config.yaml
dataset: "short made-up English sentences, spoken by a formant synthesiser in many voices"
train_examples: 26041
time_shift_ms: 50
rnn: "lstm"
beta1: 0.9
epochs: 5.7
warmup_steps: 40
Rows from block 2 of a small multi-label audio tagger, named by matrix and row number. Each number is 128 + 24 x the weight over its row's rms, rounded and kept within 0 to 255. All counts start at 0. Numbers have three digits each.
After each channel's rows are labels from the 100 clips, of 14976, where the channel reaches its highest value: "peak on" is the class under the peak. Only what is clearly more common there than usual is listed. The data: short made-up English sentences, spoken by a formant synthesiser in many voices.
# conv: width-3 conv (model.blocks.2.conv.weight, 96x96x3, each kernel summed), inputs 48-95

conv.83:146138135119103107143148108128152131098123140156141124092105139159137110077106085126133090094099148170110126141163140147128147065113089138150126
peak on: /d/

conv.8:116130117154090153101111121118119126098135085120135125132142088111109123153105125159112130141131153078165121126077096148117094125103123118148140
peak on: /ɝ/

conv.0:076128084104077138131087070093127149145167080122109125071124118121126087100083153113150137112092133148107117108119105140139130126084083109119128
peak on: /s/

conv.60:127149108088110156118130124119100115117107132114146143106107107165149117146119134117032069111131145106118096132085118154153145150161145154161143
peak on: /ɝ/

conv.81:157138139139155119157126083077083097101072165153113120141106139112137120128107088186139145136146137084139107138170164163113094099164145114105115
peak on: /k/

conv.25:076158129126102154165086087116130124142151103124156112119140083113133096105092137146085144114076168094106115160105151163089107136089102131151128
peak on: /aɪ/

conv.67:153133142116130118121134168155165112106111137145139093140133152103098153173158104115137119121164135127123098117110143165194152088177150161113161
peak on: /ɝ/

conv.41:099122137139133135105065172099113131146118130133118142158131108135106130163139119149209151121139125097137140127140166120121087126159136170112132
peak on: /k/; /p/

conv.20:123088156166154138120159098142102139154127158096139125148146154072117110121122118132132168123106129094130044136153100113096116101123136085131112
peak on: /k/

conv.82:127099123105137160128122145081103161174167064142119143124142127143120139139071126098123104134110122088118141089100118117143123141080105148128102
peak on: /ʃ/

conv.44:115140063073143159120113099126141119117133143073153124102142108117131125162115133139073101149137137073151172114095137128139122133127136120127106
peak on: /u/; /k/

conv.76:110130104112107163168122114132110101143130147153128153098144137171163118101127144117127148103174172138085180128142171115098105149099100123158157
peak on: /ɔ/

conv.16:095157116096146139127097115118097107106126110129104135139133069120142089133076098154079125134134132050121124121114133080111103124067145110118112
peak on: /ɪ/

conv.48:132143193174157120122129106106166137151121101110134144157132129067117124157105118148106133176127101107113116134131111152188112134108141080082102
peak on: /tʃ/; /ʃ/

conv.32:113120132116142120125098108122113057099076116148167130133133079145128119140089115158098142144135150125133139133118124135119110132130153147151150
peak on: /ʊ/

conv.7:144116152116132133143133165163110104140085135132116118111121118118099143150149113103083092161135148149117104083079149154137147141127167160130141
peak on: /ʃ/; /k/

conv.27:127116136147170098100101124087151113106124158117104128134087146146128150086162139143169146160133091132135149122119116116138068128109151095122092
peak on: /ɪ/; /k/

conv.49:152134109137056144161137153144136075136071130126161132123151121134143122118162103124144134082100154147127151139121148114097105134130080133149141
peak on: /t/

conv.38:117131097130071128140122116125124167142153111150141089125152131098122090143115151159180156085084096134130120107123160118089091148140102143120144
peak on: /s/

conv.36:098110131092110135131105090122125115128143091118140105147125084140143101127074111138048119142133098089119154105091097097128115129099124120119139
peak on: /aɪ/; /ɪ/

conv.68:105142153119142142164107114110110137146117145114125159145140091143183125161082111135120113144193149140107177150118085102143125127161151119124198
peak on: /aɪ/

conv.71:111133135141129140145137114119063168141148114121096155145106148142155141106113148103154128145170122114109164154157120057091134151104118110117141
peak on: /ʃ/; /tʃ/

conv.75:157121139135145134156138109141126168139145135122083134118122185110129123108111107112111054136131107151106076112137115165175147108135122141129076
peak on: /t/

conv.89:119152159136147119165097152066050146101129158122145092130139135106119122155156149149139155145140096128118168141138114100134102126140160117104148
peak on: /s/; /k/

conv.93:111111144111106139167124096102073141154115109060138165134124135140143128106100129088146155136117133119123119102094066109078159157104104162129135
peak on: /oʊ/

conv.92:156093147140110070107156132123115112104083109115149124126124140132106124098128120096158144092110102160118139138126076102132133096144101120123123
peak on: silence

conv.86:133132156101129127123075153120107133105118110082137098136103054139128147144134138153097107120096129114168120095101146097083099145115107162154161
peak on: /ɹ/

conv.4:105131114150128120151163094140137127132149098152127140107132164131113136130124111164146122110081135162132042100126182118141113106122117090128140
peak on: /æ/; /ə/

conv.52:098135146148150103121075143084149133099117137137137084136131089145127124133151128154173150151132103146129163141130139095123038139099139139130093
peak on: /s/

conv.66:122135131141104122124133179102086091088059119123133148113152095132149134148162101150099124111088098190142121133075135131117098129147141151144139
peak on: /z/; /ð/

conv.3:129104101120093131127152152142142146138163123098147122093151160139129134134160141094067058149155154156113122121075090160151159149120150144156134
peak on: /t/

conv.50:143128117126091101124122143164094133151111109129106088116135097139141105144145122115119088103077142122130105132079143117081109145126110128129118
peak on: /aɪ/; /aʊ/

conv.1:109168126124115136121121119121179105121118100154119136123114087077111135127115121131103148150115191074141057146129164156153146122146151127122117
peak on: /ɹ/

conv.80:139147157131134118123145093144130085128030129146156128127145114120136101137097054150088110137092136119130116132122138129120105116114144120146109
peak on: /k/

conv.30:123100157144112155131131119152091095147077141105132166144151151138145113129110113133126145113162132122116164119129122111112128102141134116172149
peak on: /aɪ/

conv.11:167128123124140123152169129179089146154117151127086170109071194151136135104142097105148084135151126122134126114146126091098165103140130127131135
peak on: /tʃ/; /ʃ/

conv.10:116127157107128142133128125147099111161125104157124139119143085143126115148081103117029078135125137122115164101080143129134148144090153129140137
peak on: /ɛ/

conv.18:115096133135153106074093119091130091107100135086139142141109105170152122115109081135123112153147101151111172103123100063131099108116117118131113
peak on: /ɪ/

conv.42:108143111078128101121122084108149104067139095147119127127068075150161120075090134122121129113120138153120123129114144137137126140142096119094121
peak on: /ɪ/

conv.84:124133133098131104110109123092128141094152109141130127122104105165162144083145147165131136106124138155120166123097149158132104144134115152138124
peak on: /s/

conv.19:164113162140120140094124147152134121148152120130127107155121133148131143151140141114114090130160143155134105114038109129142145141141116148144146
peak on: /ɝ/

conv.94:118144139129137129130103161132158139109153100127163099151137147100112128185133155142149124160158154147108108130073127149176112131154181151115170
peak on: /ɝ/; /ə/

conv.58:127134120140118138103077118139087094119100146125108157124111082132130119116123113112124136105104157069140107141142157133101077119088121125155125
peak on: /w/

conv.79:118097135122098125121123128121103095132108120109118088122112129159116151143112157119153143096121092156143154101089122123135156134130123145119161
peak on: /ə/

conv.90:136154120124138108149097126098087135090083158104109110129097061117110134120118138179129141129082132068144063106145151112102119135125154155130128
peak on: /aɪ/

conv.88:125133136158121106090125123160153089128125136125082120141098146145148135116108091111179066133160122176114152114100124088131145116098115123111140
peak on: /ɪ/; /s/

conv.85:140115107133141142135127149118109116191139154108088132084129083156113137097148137149144124095091083124134093111120109092063087136131095128133141
peak on: /ə/

conv.31:150200137143140120120153099154166125109083144177115144134128114105135088148089103145115112147134140115086121176154158175177131108159151126098128
peak on: /i/; /ɹ/

conv.35:145130149143146143151150121141139097122097150138138127140150145077097121116139103168127161108097160119143094155126163143105124091132142119139129
peak on: /aɪ/; /k/

conv.53:131137127136070114150143102122105120109157131144136081108101147118132115094120156129153095061101152149101120120123168177109096113131064115130158
peak on: /s/

conv.29:151124106080132120131131158177100136110079177134132137084113145131117141110158079151108097131109165114156130067132165123119135103142135153149112
peak on: /aɪ/; /n/

conv.46:134134103123153119135143134139137109115122129170123105145140167111133126131127107103220143115179120159124092125140133081123116079167126121119142
peak on: /t/

conv.74:109139130127135137089147115114129076162107136114108143115115112153105147114139133135173106132145118104148076081134080130126115116138116110122110
peak on: /ə/; /ɪ/

conv.2:131130151121089151133116116140116104132109121138166138141151122142160145140116125129119125094107171124150116135094131150132136114129096175204155
peak on: /ɔ/

conv.77:166111098133094122106134136157119084122060167122138106113139135117113109125154054093115113100140132133150129104111145103097106066119115129138117
peak on: /t/

conv.43:110129111119118146155137130138147145171123108118139140125150140131153137154093080116087084152174142129129149120078100126176157120139154140125169
peak on: /æ/

conv.64:127107132116125155080104130150142122168146146103121093125104098122111137146146112150079065134163113132122086098089154093118125127135139119139097
peak on: /i/

conv.70:117152123145079137130145097149141130124136117134122140126143153099127083141094126113136163096091135118102095159138104142140152079143145115137130
peak on: /t/

conv.15:112144104103105119133143112126061141094132151113134142147095110140142140116117164124154160103118139084117135140154118103066117130096116111134154
peak on: /aɪ/; /aʊ/

conv.6:113122085100154133126103156159153116143141151132123121106127105125120124157138126135118064156146112176140096131069135132125145135102173140115125
peak on: /t/

conv.45:096151111112129117137082130115148127103137110117163120069135061107133106134106142147085106160117144107107147079117150141156106161091138102121095
peak on: /s/

conv.17:141109149137117129148144143112109098155054125095149123112156114127112107124123104123135108094095134170117151125115093123093115145142104118137124
peak on: /aɪ/

conv.23:130164147168138098130130117152149095113091111153126113154125112128131126148123113161129113124134135142131093167102128141137124113181137125132150
peak on: /ɝ/

conv.87:136126110101134134162146133118109108123081097134159118110151077136121122128109088133081101132105155124153116119104141134087142123121125143125123
peak on: /ɑ/

conv.26:115091136118143157133113135126156129153155155136126073112126118112094100134138126177099071123125148123116120094110182123162108129101146116111130
peak on: /z/

conv.56:117142136098122091079112085135093111081090113124099123105081092138138107108053110135116114126145122150120166089131134143168121106136125141141114
peak on: /ɪ/

conv.72:124125113090126071135125128109123138087119115128144104091111110160129117085127115114133110104124096169109181112129140096097107112146088134108109
peak on: /i/

conv.21:135144124130111102117121118153146102096088147181150097115110128181140103093136102141110092090093171138128130169127161157142137098144119143164105
peak on: /ɹ/

conv.39:132141135138086152154153130155177169165189125125132109120160131102125123126151130083144137107082142131128087149130101151132134111154097141124124
peak on: /ʃ/

conv.73:109161119116153132129120100128109108114114139147156139152100104137159115167094127138101099162100110066142152133148109152157139126118171161120162
peak on: /ə/

conv.22:153147127154138128139148142113056135127135150117116146155142140114118149122158162116197169106109132120155117164154117068059132150157101123132122
peak on: /k/; /p/

conv.12:115109145124129119104104113113101127128126090100145132089169075051106107143088133107111148153122088099118090082118074116150135141093143091119091
peak on: /s/

conv.59:132089096068134112073118125146125140138164106081115134090104131168119122104120113102111085103115113165121151080082103146103138100119099154138104
peak on: /ʃ/

conv.69:135140105111136150133124127127141090135083105103161120139157131103138118196104105111119116137136111096134146132114062132160146115135159135116165
peak on: /aʊ/; /aɪ/

conv.51:139141149137129130079141134115192109126112098121153110149115159133118141153125130126140112152141078107148091106104085166205154129135126158091138
peak on: /ɝ/

conv.57:163112124138170151114120156158133100121074116116154083147113154160149153137128099179169142155138128166159104099087112110126114123113134183130168
peak on: /ɹ/

conv.78:110132131100146119128084122120149088099119123131169119122117051138127130124122106202060077120127141112130093148105154174147117119149145136149150
peak on: /ɹ/

conv.37:117108115077149138148121123120107139138138108088151141122139072128131122117116124156088096147136135102147149056067119098096138137137147097116121
peak on: /u/

conv.55:124125136077155145125101126151101119134149106107117142092111121127130134111103128130077090126125146076111098070088163145118099130122130125170153
peak on: /ʃ/

conv.61:102177132124153137163115115120134121121133118166133149129094062134099111098094141126111093124123143163139129147114160147144130156105110109133120
peak on: /ɪ/

conv.63:152151088132098126144090161124142137116144143101143105106141094130131123145150154126128101123108132126157154150027117138123161180094101162133139
peak on: /s/